{
  "horizontal_flip": true,
  "mlp_ratio": 4,
  "bias": "none",
  "drop_path": 0.1,
  "moe_every": 2,
  "depths": [3, 3, 3],
  "residual_init": "zero_last",
  "beta2": 0.999
}
Rows from block 6 of a small image classifier, named by matrix and row number. Rows with one number belong to one neuron. Each number is 128 + 32 x the weight over its row's rms, rounded and kept within 0 to 255. All counts start at 0. Numbers have three digits each.
After each neuron's rows are labels from the 100 images, of 14848, where the neuron reaches its highest value: "strongest on" is what is common among them. Only what is clearly more common there than usual is listed. The data: rendered made-up planets. In brackets: how many of the 100, against the usual share in percent.
# fc1: MLP up (model.blocks.6.mlp.fc1.weight, 1280x320), inputs 0-159
# fc2: MLP down (model.blocks.6.mlp.fc2.weight, 320x1280, transposed), outputs 0-159

fc1.161:128128128128128128128128128128128128128128128128128128128128128128128128128128128128128128128128054128128128128128128128128208128128128128128128128128128128128128128222128128000128128128128128128128128128128128128128128128128128128128128255128128128128128128128128128128128128128128128128128128128128128128128128128128128128128128128128128128128128128128128128128128128128128128128128000128128128128128128128128128128128128128128128128255128128128128128128128128128128128128128128
fc2.161:127138128127128134128128130128145128128123110125142127128129130128128128128128128128133127132136128128127127128129128128131129132128128128121131107132144127128127128128128129128128128128000128137128120130128126128128128128128131128126128100129130135127126130128128128120127128128129128127128130124134128135123128122126128128147128127131128128127128128128128128128128128128129128129128128134128128129128094129128127128128123129123128128128123128130128118126128124125128118131129128
strongest on: moons: three (90 vs 24.9)

fc1.12:123131137133131159123131124140093132128000255223141129128121129131125131129141130146221128129126040148085128213142119126128246128124211130128173123215128125158132104120130140126136134125134129124142125129128120127128130128128129129129198124179120154121125134137132147213113135122121131125163131130126128128128128117145119000129129102124126130128119128128121131130128186129158132130129128136128128137128123022142128125129128128152128128144121127134128128131128092111129000128140136
fc2.12:128064119130123134136133128142129132138226104123127140132161133188128119128128127130132129135073128130128146119136128144128115150122126155096095126125134255132130133144141128129124135144180124195119128165138151151135125119130099113128146132111128128126128132134250108136125119128108146115137124128165124121130130128123139145128126168122129128182127128137129120128184174127122131157128127131114130164131126111137128116128255130002138119122127072110124132125130082131246130141173100
strongest on: moons: one (79 vs 24.9)

fc1.754:128128130128127126133133127128129128131221104128134128129128192128127127125128128128128128128128126127062190127170131130127128137128126128128128104128128255128128127144128129128125135126128125128126146128128128129128138131128128155128130128126128128123128128131148128122117127127128130128129128147138128129128128125127128128127128150128100128185128128128116039123129255128032128130128128041108128134128128128128129127125128128128128058128128123128128128128129127128128127128131128
fc2.754:099135168129128128128132126128122129127061229144128127127098124128139133132133128133089128128197130127128128128132100121136123127146128133121128131122128128127127128133129128130145130148123194138128128030125127074127128125128128126128113132133129130128000128130117119130130135132129124120095128130107112133128129127139128103133128129126130151128125132129128131129130000132129128122130128128199128125130124140121129128130128126135115129126128145088129125185122145127126128110128145
strongest on: moons: one (93 vs 24.9)

fc1.384:128128128128128128128128128128128128128128128128128128128128128128128128128128128128128128128128128128128128128128128128127128128128128128128127128128128128128128128128128128128000128128128128128128128128128128208128128128128128128128128128128153128128128128128128128128128128128128128128128128128128128128128195128128128128126128129128128128128128128128128128128128128128128128128127128128128128128128130128128128128128128128128128128128128128128128128128128128128128128128128128
fc2.384:127131129130128130123128128128127128127120132128135131128128136130135128128129128128117126126149127128128129128128128128104127133128128128123127127127147116128129128128129128128130128135000129127129113125128141127128127128128136126133128128128128132128128128128121125124128128128129128128127128132125128138128129120129128127131126133127130134128128128129120128128130124128128127128131128152128128135127127128128128128128119131102128128128128128113128128129131129121120126128129128
strongest on: moons: three (53 vs 24.9)

fc1.444:127128122114128127129133126130133128128129115128128131255133144128128131127128128127127152143128129127128127128128154135128184139127117128128070128124128127125128128128130128129128128128216128128127128151129146207129128127128134126065122129128128128129129128128129128128128126128127128127128129128130123125129129128128140112127128127128128128127124126128128129128132150128129126000085124129127126128236128090128127128129089128128129128129127126125082234103128123128128129128127033
fc2.444:127149131128113127119128128128124126124075129128128067208127128126255127128128127120128127128130127129128131130128122125132159128129129128129133128129128123127084129128088128128114134128110129128128130125126125126134130129127128127128127093128164123127068129128129128127128136127128131129128026128127100128122136079130168127164126126136144129129132128157118063162113124128054128129120128124205131253130122151128127127131018129135127128128128128137112127128128131128099129133151067
strongest on: moons: two (100 vs 25)

fc1.586:128133127124129126107118124126128127110128131128129128128129128128217128149128128120117128118143137127172112128116129128150132128129131128211125128128128019125121138126129128129130124128027128128128244120095120111128128127129133127128087142146128128249128128125116117125171131128152128138128128129128128056128126128162131133128138094128159128117128129128128129133128116123128128000128128058170128126127128150092009128131120128234128116126124159127129129129135255132082145132118128
fc2.586:121055125175140125128125165123128128127167128131136129128130128158128127128129128128128127125000134127128128127128126128128104128129128168115080118126104128128159121130130121128130127129179125128129101128127140132128126128182124129128131128129128185136128129126255128141135127127059123128125147128128128091149127129128130133118131129128116125127129131127128133129161255128128131125175122163123126120122133027184128130130196134078128126125115128113134135128126079123255131129118129
strongest on: moons: two (98 vs 25); rings (77 vs 33.7)

fc1.747:128128128128128128128128128128128128128128128128128128128128128128128128128128128128128128128128128128128128128128128128128128128096128128128128128128128128128128128255128128128128128128128128128128128128128128128128128128128128128128128128128128128128128128128128128168128128128128128128128128128128128128128128128128128128128128128128128128128128128128128128128128128128128128128128128128128128128128128128128128128128128000128128000128128128128128128128255128128128128128128128
fc2.747:128255128128128128128128128128128128128128128128128128128128128128128128128128128128128128128128128128128128128128128128128128128128128128128128128128128128128128128128128128128128128128128128128128128128128128128128128128128128128128128128128128128128128128128128128128128128128128128128128128128128128128128128128128128128128128128128128128128128128128128128128128128128128128128128128128128128128128128128128128128128128128128128128128128128128128128128128128128128128128128128
strongest on: moons: two (89 vs 25)

fc1.132:128143128128128128128128129128128128127128255128129128128128128128255128128129128142121128128131128128128128128128128128170128128128131129128127128128128015050128128128128128125129128128128128128129128128128104128128128128131127127128128128129128128128039118128128127126128127128128128128128128128128128128128128128128128021128128128128128128128128128128045099126128128128128129128128128128240108128128128128128128128128012128207128128128128128053128128128128128128128129103127128
fc2.132:129122128129128128128127129127128128128128128128128128128128000127128128128128128128129128125128128128124128128127129128130124128128128128130128128128127128128128128128128128128128128128128128132127128129128129128128128128130128128128128128131132128128128128128126128132128128128125128128128128128128128127127128128128127128128128132130129128127128128128128128131128128128127128128128128128128128128128128128133128128128126128128128128128125129126128128128126128126130130128127128
strongest on: moons: three (70 vs 24.9)

fc1.184:128127128128115126119128128125113128128128127128128128129128129128128126128128128128128128128130128128120249128178130131150131128128134124128128128128094129128128128135127124127126136128055127129125209128127128128093127128141128055128126103128128120127128128128187128128128128128128128134129127131128129129128128126128128128128128129246130128129128128129118000128128128127027128128128128093132128185128128128112129128128077120128128128128128127128128128128128128128116128128132128
fc2.184:128126127132132127128128135138128128128053209128128128127122123128122127128128128129128132127221128122128128126113133131128115123128127131074126121121130128145128128127126143128133127130128133128128089128132136099127127130128120130128126128129130128130128132125084128132128130128128127128126128121116131184128126128128128129128128136119128132121128129128122136119128000128132132128127128145128127124117127129129132128128076129000126133138129131095128128142127129128128128128103135
strongest on: moons: two (78 vs 25)

fc1.58:127126128126127128129128129127123128128129128128128128128129126128128128128130128128127128129129129128127128128129128129130129128128127128128128128128128127130128125159128128111129131128000128129128133128128128129128018129255129127128128128129129128128128128128127128128128129128128128127128128132000129127128128128128128128128130129129128127128128128128063039128128127128128128128126128128129128128129128128128129128128127125128128128128128128126128128128128129130127129129129128
fc2.58:127127128129128130129128132128127128128128255130127127128128119128128128128128128128129128121128131128127128128128129128131119121128128128130128130128128127128127128128128128128131128129126127132128127129128128128128128128129128129129128128131132129129127127129128128128128127129127125127128129128128128128129128128127128129131128134128128128127128128128128125129128000128128128125132128128128128127128126128128128129128128128130128128126128128122128128128127129126128129129127129
strongest on: moons: two (55 vs 25)

fc1.10:127129128131128128128128128127127128007130127131164137128128129128215128128129128128104128187128128128127128128126127129128128128128126165091128128130131128136000128128128128072128125142129128127128020128128128129128128128141128141124131170255128129128129128126128128128128123124128128128128128128021128127128129128127128115128128127092129129128128128128100108128129126128130167001128129132128129128197128128128128128035000130128129152158130128111128129126128124127128129130128127
fc2.10:135255128124127119126128128129127128127122130131128127128127131124132128128128128128126128117129127128128128128128124128128213129127135114255133127128127127127128128127128127135129128104119129123128128124125103123126127128127138127127128120128129128124128129128126128121128128128129128130128126122126128129126128127130128126122127086207131128127128128128127129131126076128124116129128128122130127127127129133127128125128127126210127128129128128153128127117128255127125128126131129
strongest on: moons: three (99 vs 24.9)

fc1.369:159000128128128128195131106127255128168127082079130083125128128022128130132095128128255128131127054128128128127129131126067123128129129128126128128071128152128095128128128179129123138073242128123117128136158128152128131128128132128117126136124238128084128128139130127128099008128128171128128071118144131176126074128121128128093128129125127116134126128128129128128145160128121128170008128217110128128180177110128128128128140090072128126127130130128116132124128100170129082135128108
fc2.369:125044126228152127128129189118042128128128165140230182125127077165128128128156127128007095134118153128126132128152128128128069126128127128096128129123108127133127128128128052098128132128125131128162094079128217128129127121174128155128126129093128128127129129128167128129141147128128139128128128127103128126128128128151128111095127162162128128128126128128058129126138127128129129127128127128147128129088158123127127124128129128000126128127143127048128127129128166128128127128128129
strongest on: moons: two (88 vs 25)

fc1.355:134128128098129128128128128129129128128128137128130130128068120128128128128131129128102128127255128128128116132061128128129123124128126129127127129086129097131128127124128126127128128168129136124130121128130128126128127214139129088128129255128127089128009129126093135128128121240128127128088089169125128134122129128128132130130128127128119128079128127126034126128129121129129135132129128155255128112128127128084147128095128128128128128128135128050128127128128128129117118128128092
fc2.355:128153189155121131111125128128087128126035129128122124128127129116144132128124128126121128128130128128128128130129127128128176129124182122130129127141127128117121128130128135128128128128045129128128128000128114114127128128125133179122128000128136128124128123126126128126128214128130128133132128088079128130126128111140123121164128051140161134141128129128139127136067070128128116126128131116129128134128129128128127128127000126143128129133130129155124126129128128123108134065137130
strongest on: moons: three (100 vs 24.9)

fc1.20:147127130127008128129127128154128129129128127127093076128128128092128125128117128128144139130193128128135128128083128128127143128127093127128128154131128128128000128128128128125127128128114126144128143128129129128128128139128128128127129136140255128127129143117128128128128128128126129131139081127129128128128128103129116144127128128070128127128128133127137128127100152128128128128069128128128128128151063122133128128128086129128128130125128128128128128028128128215128128167130087
fc2.20:128229128015128130055153124128128128128128126128076129128128077128128128128128129128128128172128128128171129129127134128107128128131128129128129128125129128123129129128164129131130130128000128099123131128127042091129128127101125128128127128128125128129127128125128127128126128130246127128063128128128128128000130128126128124132128051126128128128127129128128128128129125128133179126129128062128133128190126125018128101128128036176128128127155126255130127129128128188124111128128129
strongest on: moons: three (52 vs 24.9)

fc1.37:129128129037128128133129128140129128128128114127128128127128128128127128128128126129129131140127127128129128128128113128127128128128128128124125128129130250127128129126128129130128128128128128127124123255145213128128128127126014127077129128128128128128128128129133127134124128128128129129130120131129128071128123128127128130128120255068122128129128128128131128062123254128127148128128126133128128225128174087127127128128138129128128128128131123009128253130128122128136128129159120
fc2.37:128255128128127128122135084126128129128128130153128128120128146131130132132129127128127128128132131128132128127130129128129130128130133128128246128127128141122129141128124127174163134134120128128128205123110000116127126128129128128129119128128124126123124128133129062120129128176137128126128127148127128128040131128131136128151132000128142125128122129143132123137128128134128092128137128013130127128127059137119067127129122128193128124114128135179128106128139132017125126127126129
strongest on: moons: two (89 vs 25)

fc1.702:128145127127128131123128130138124130123127130130113128126126131101128128129128129129125127116128126132140127128110128122128132124126131128133127125128134128127129132130129123128130121132128129129128139128128000118128127168113123127123132128137128129128127128126128061132124129128125125127128129128126127128130130128129124128134091119127130128141128130130132128128132143135129128129134131126126128128130124127129129128134129130132128122128068127128128134127127184124128138125131128
fc2.702:132000127172133130147145136128205127144128132122131158114128127131118129128131132134129131131107130136171116129108135129110048128132128129101109105140175124128143127126129128142152129164133138157126007124128170127126129116109191128130127122124128120129134169124132122124112125130133129130117103129139129182177128129125123136124115173127128128096130169115122139114136133134175117143151128175127130067093129127131129128122167134000127129122134156118133111173128120133255086129123145
strongest on: rings (73 vs 33.7); moons: three (64 vs 24.9)

fc1.455:086128128129128128129128128128128128128128127128130253128128128180128128128128128128085128128128129128128128128128128247064128128128128128101128128128128128128126128128128128128209128172128128128128126127128128128128128128129128128128128163128128128128128093128128128127128128128128128128128128128128128128128128029128128128128128128022128128128128128128128128128128128128128128127127128128128128128128128128128128128128033128127128127128142128000128128128128128128128087128128128
fc2.455:128250128128129129128128129131129128128119130127128127128128130127128128128128128128128130128129125128128128128125128129126127128125128128255129126128128127128128127128128129128128128129127130041128124128128128128128127128128130128126131122129129130126128128128128128121128125128128128128157127127128128136126128127129128128129128129130129128124128128128128128127127128128129128129128128129129128128128128129128128128128128128198128128130128128255128128128070128128128126127127128
strongest on: moons: three (98 vs 24.9)

fc1.285:128128128128128128128128128128255128128128128128128128128128128128128128128128128128128128128128128128128128128128128128128128128128128128128128128128128128128128128128128128128128128128128128128128128128128128128128128128128128128128128128128128128128128128128128128128128128128128128128128128000128128128128128128128128128128128128128128128128128128128128128128128128128128128128128128128128128128128128128128128128128128128128128128128128128128128128128128128128128128128128128
fc2.285:129134128128128128126128128128128128128123131128128128129128127128128128128128128128127128128132128128128128128128128128128128128128128128128128128128129128128128128128128128128128128130117128129128128119128127127128128128128127128128128128128128129128128129128128128127128128128255128128128128129128128129128128128128128128127128124128128128128128128128127128128128109128129128126128128127128128128128128128128128128128123128129128129128128128128128127130128130126127128128128128
strongest on: rings (85 vs 33.7); moons: zero (76 vs 25.2)

fc1.450:029186127128128128128129218128053141128137128238128128128101128128127129128128130128078128129128127128000222128158132128128129128128147128128128078129128131128129128127128129127131128126128132128133129128129129178127129128206126127080141023126127132128072128131190128128128128128128123006128128169129128110127128128129128071128112128132128113131127127128101128128128128128128128130131129129128128128128128127128129128133127128128128128189128074107102128129106127012128219128133128
fc2.450:128040127160128160132128129128132129128128128124128130180184123128128127127132128128155128130000130127128128121129127128130062128128128132127127128126128127190113127129128128126128135161177128229128097128130168129131126088129121128130173132127156164128124130128147128139130097132075128129124102128132111131128129129128128160129128152128128138127128155128127131128129226130128129127127125157133127126126116046208128128127140125109128128127127137127132128129128128149255118127128128
strongest on: moons: three (91 vs 24.9)

fc1.385:127134121117128101233130112126255076123132112122135130134131134132128131128069129127113114128127173069131125129129129128130128132128079128124128128102129131125029131128136126130126013135129141128131148126128108129133128128134128104130061132108125131129134128126128069128210089128129127126124130127132000131130129126138183128128126081129128128122127116123118128125139005128134127128128126131128124130124128204070128129128129128109124128128124126129129125128162128126130128127124066
fc2.385:131053128169125166133128129129136144132127120125110129128131127125128126127131125128255129138114128129128131126150126128127132131119130127132124133171128085185128116133127128123122137101142123131125121164137255131130128115128128225128145127125137125128130129128165129128119255129131134132131127122146142121128128131121128132129136132129130128128130133126150128159109181125123128123061127131122128127128128078139128130127129131126131126127128128133128137115131119131133125136137127
strongest on: moons: one (98 vs 24.9)

fc1.552:127180122018128089124127112128134128128129128129129128210128128129128129128120128128126128128128130128126130128128128128128126126056128128128128128105191133126128128122183126128128128132128129128129128128126082127128128128128127075128138128124128129128130128127129128128128000128106116127126128146129067255128128125137129114150039096125128128129128083128124128128187126127128128181148128128128127131128127129131128128130128128081126128128115003128128092128128128031128201127129128
fc2.552:128042128157128189129128180133132128128127115128122145124129135128128127128128128127141121128094128125128133127128128125129128137127127127128128115237128127132129130132123128107120127130255126138128084147130255125130128126128128164129128125128128129129127129132128128128124132128132160129128130097129128109127130197099128144129126190129113130128129128128144128129117255128125122127139128128128129128128128090179125130129205227000135127105127128137131194126130112129135127128148129
strongest on: moons: one (80 vs 24.9); rings (63 vs 33.7)

fc1.632:222136122131128089129128225127110128128122128144129146133128130128128128128128128128117163128128138128128220128137128128128125147128128133128126128129128116128131157128129062128134128128128125128130128129125204131128128128129119123128128114128195128143128130124130127125128128128128120129128128217128128124128128128127191125128037128148255128131128158128128140179128041128128144128029128131128128128118127129129092128128000129137098129128128078128127128128128248115128214128173128
fc2.632:124245137108128127128131069129140128128127118124127127129127128128129128128124127128128120130128129129131120128128125129124150094128131127128128130128128132128108128128131131128128128117128136114126204127128000127127128154128128119128128145129128128118128128127127127142127124142130133070128125125130128139125128127133128128129255079127119129128128094128127128112126128128128128127128128110128127129137127129128128128129127128229128128128127128131128128128132128128127123128118110
strongest on: moons: one (97 vs 24.9)

fc1.41:134126128122122126136137118127136128133128120128128132122128085129128121128128129127134125127126188131130119128108128127128129128128119122153132150120124127121096113120128130131120128099096128111062182128137106130129127129124131134129096150139127128128134120219122128135128127139129128128126128029128144128133128137128127132120242122127114109127126127130180128129000128138125126115124123000117130121131174128071129128128133132255128109126128127132130132123128255158054128128124137
fc2.41:128094127128092152127118128121129127128127127149118097128134128105138128128127128128128122125128128128128128130123112119132127116132127127139128124129000128126117130127128128131129126142126114140122128137129128126128128128128131128118146128140215129130127125125096128152121127129026125127130128128128127128255120127119130133131136133117133129128127138128130128145128195127124126125128129126128128126145143129128128128129128132128128128128115125128125133114123132127128193138128128
strongest on: moons: zero (95 vs 25.2); half lit (76 vs 24.8)

fc1.217:118130131098130176125127127135120129124000153141114129129123128082128128129133131183219128129128000128071123128131127128128190126128195133128178128139140123145128117124129150126139129128128129013139128128128064128128130128128127129129224128131125157127127070128128137128128118128105128123132143130126126128128129106141109119161131095076126130128127077128122128142128144128130132128129128132129128180128122123132129127128128128128128129138094127128129128112128074106128097088095130
fc2.217:125001129129127140130130232131128132128169127130128141129141139148127127129129127128128128129064129128128152126129133131128033154128127158123110126127130250129132141150131129129129135131145128244124129141131232129133125124129115128129129126128128131130127129135162114128123128129126129124128129121131118128128129129128133138128126255121128128167126128139131128128139255128122130128132126128116129138131121124132126125129238131000130121117118116117129137127129111128178128131175128
strongest on: moons: one (97 vs 24.9); rings (73 vs 33.7)

fc1.348:132140255131129125128130127128132126128016128126126129125122128000127129129127128128128124127128128128205125126116128123131129127231130126127133131134161114126128128128129128128127127129128129125128125121130128123128127128127128129130128132126125124127125128124121129088132131132166127132125128039123128145127129128131124130185127120128128129127128159127129133126059124129128048130131128128202128115124126128102042129128130131126128126126128183129129125129128255128128128122127128
fc2.348:123135129124127121122127128136126128126116131127132138131121128145129130128129130128000128128207123129127132130135128134127128128128128126114128122060128138125154140127129128125128128128123186127130131000126120126128132133124117000128130112119108125122128140125128130127128123129128129125023128174126128235119174126252126127128124127116129129137129123125113128112148122129138129129132129131128128185127128128125128118128122127128128131133141117075127126182128129119122128050128125
strongest on: moons: three (62 vs 24.9); rings (60 vs 33.7)

fc1.166:127129129124127128104128128127124128128128118128132128128129160129131128128128123127115128128128129128128169128141129130128152136128128126130000128128024167099128131252128074128127127129114117128131145128066128128128127145135128128128128026127128128094132128127216050128128129128140128178128127128123117128128123127128128124104128137130132128233128128135122061128127255128100128128148129078128128193128130130125128128127127128094128064099131063126128174121129123152128129125206127
fc2.166:129161128130127128131130128128142128149112134124150191125128126128102116127134128131127133137140129118129128127085131135129125139132128129058230125102128130136147128126144195128130128129128142131128125121134120128127128128128128127152127128111035144128109137110067126055129130129128134128090121119131130211059128128130129128128097074128127152118128130127123169088127000136128128130125128132129128124110127129128129127118127131117128139128128151127139000136128074128069082128127130
strongest on: rings (61 vs 33.7); moons: two (55 vs 25)

fc1.606:128128164133129128131129128126161127092128126137119128122125130078127128128127128131128127148127128124128127127099127127128127130127133126123130037168130128127128127128128129128126128128128129127129046126129129114128127090128181168128129026060125109126130128128047125127132128128128128129118111050127128128127128129124127128128128182255126127125128127128130129232087128128021000130132128128128128067128128135128128129128117130127128128126128166128131126128128147128128126127128129
fc2.606:129255129018109128116129127128129128130124129112128133144128126132128126128131132128124127126198128128132138131128140130129185128129105126128127128107127128123129128139127128125138127124116139133127129115127126126130129144127128124131118126128000128128126129128125128089128137136215138128120122138126129166076133127141127127131127126129128133137128128128122128125127121128127127126128126126130129130125130138114127127128125118129127122128127122129129116130128126135108123109128125
strongest on: rings (66 vs 33.7); crescent (49 vs 24.5)

fc1.308:122068128169128116131128149121127128128128129126144130108128129128128128128149114127199125128127202124120128128147128127128126130143128118128133152086128096132128127128107127128128128127128178244144129000128242137128128128149129181128000128128128134128129129150188120124142150122178128051122132062126128125128127181134128128122129229181128109128128130127111128128128122127128080109097130128128128129128198130133128128128130113128128079128114128128129125128131131129128128129130128
fc2.308:128255128069130129051128041131137129118117128128099126128125124128075129137121129127128128128137078128140128129128129127055134121128132127139128070150176141066124132129128133128170120128119128035128156130127041111128129131100128128065170127128126129128128128128100128129131127128131125128131129129128128140000128128128128128139130077128163127128126128127129131129157103128128128207148128099128126128142125128127127128130118126247128128136128131237120128128128128115128117128125128
strongest on: moons: one (71 vs 24.9); rings (66 vs 33.7)

fc1.23:138122139128107224128189127130128129128125128124023128122129128128127128127123128128130128128128127129145111127251124137114128129128136175128128128129128186128128129209128128131128221128127128144127177128128001127128128138130128098128128132129128128126060127129126128128127121128128129131159128128129130252175128131128118131171132130128124127128128139129142128128127129129128128129128127128191128128129128127127128128013129000128128126119128129128128129129131128129128073128128128
fc2.23:128255128076127089104128128127129128128127128128077124116128129123128128128132128132128128128130130128128131129128187128126200128129128127128131132132128127112129128128124125130153127128128125000129128124128081128107127129128131152128128112128069128124129126134127125121128165128137127128125128128128132128128128126130127122126128022128129128128128129128128128128128099129128123118128131074128129126126135130128128129128127128133128128128127130185128126124128128026128126097128128
strongest on: moons: three (52 vs 24.9)

fc1.303:053132128128128127048086139038008128122130129128129128128128127130128127128128128128127120128194134129108150128191127129166128127128128128128156150128122120129128126138129128127128128129007129137161128104047128128128127128183128127129128110128128128128128128125143128128152128128128126128128130238128128128128128127128128026181128127179130128128128126128066057128070123127128121128128127071160128129127126137129128128128000066150128129129128128128129032129128130115117128128128128
fc2.303:128130128129127128128124132134128128127000176128128127168128000128126125128128128129122128110245128128128130128126132129129127087128128128129128128101127128127120131129126135128130127129079128129128128128128128000127126131129111128128123128130134128129125127126090131181128128128128128128128128128097130128012128128128128128129120130128128131128129128131123129128130027128127129128128128127128126128120000131129135128128018075128126127133125128122127128152128128127114129128123128
strongest on: moons: three (63 vs 24.9)

fc1.395:103129128155173133129048128127128128123204111128132129131129135147129128128122128075125127117128129128113128119121127128128128081128124129127128128128104187128128128126114130111128010130130126129129127125131128137141136128128130255128129099128128129129167125123128129126128126124125127095125129097075118127129130126128130127128136128127077129125128117126093081128127255130132126115130128078102128128128128128131134129129013138128151131135125081122128255000108125118129167128066128
fc2.395:128149126118130123104155129128127127127022199128129134129126125129128128127134134228127080127159128125130130131153130128129125130132128130127155183067126130126128130139128128126132141128108250128129131118128091106128128130128127102146116130128133128128000129131127125127132134178160129130089126137127125165075128140153128130224123128129127128132128130128128131127128000131120129164124120126203128125128114148098128124128126034128120128129128128128130000255128164131108128117206128
strongest on: moons: three (91 vs 24.9)

fc1.142:128127128131128129128128136000119128128134128127128128128155127127128128128127128128125128128128128129126127128126125129128118128127131128127229128128128128128128127128101128128127128128128128255128125128128091128128128128129254128128131026128128128128128128183128128129128126138127128128127127124128128181128128128128127127128075129169127127113128128127128098129056127128128111128128128128128129129128042128129129220128077128127128129126128128128090127127128128128128127128128128
fc2.142:128255128128128127126128128127130128128127127126129128127127128130128124128128129127127127128131128129129129130130128128122129130129128125128128126129127130128124129130123128128128127126128130128128141127127126127128128129128133132128124126127129128127127128127126121125128133128137139129127126126128131136000128128128127128128128127130128129129129128133127129037127000129124124135128128124129128127123131132127128127128127129128128123128128130129128128125130127127000126128127127
strongest on: moons: three (97 vs 24.9)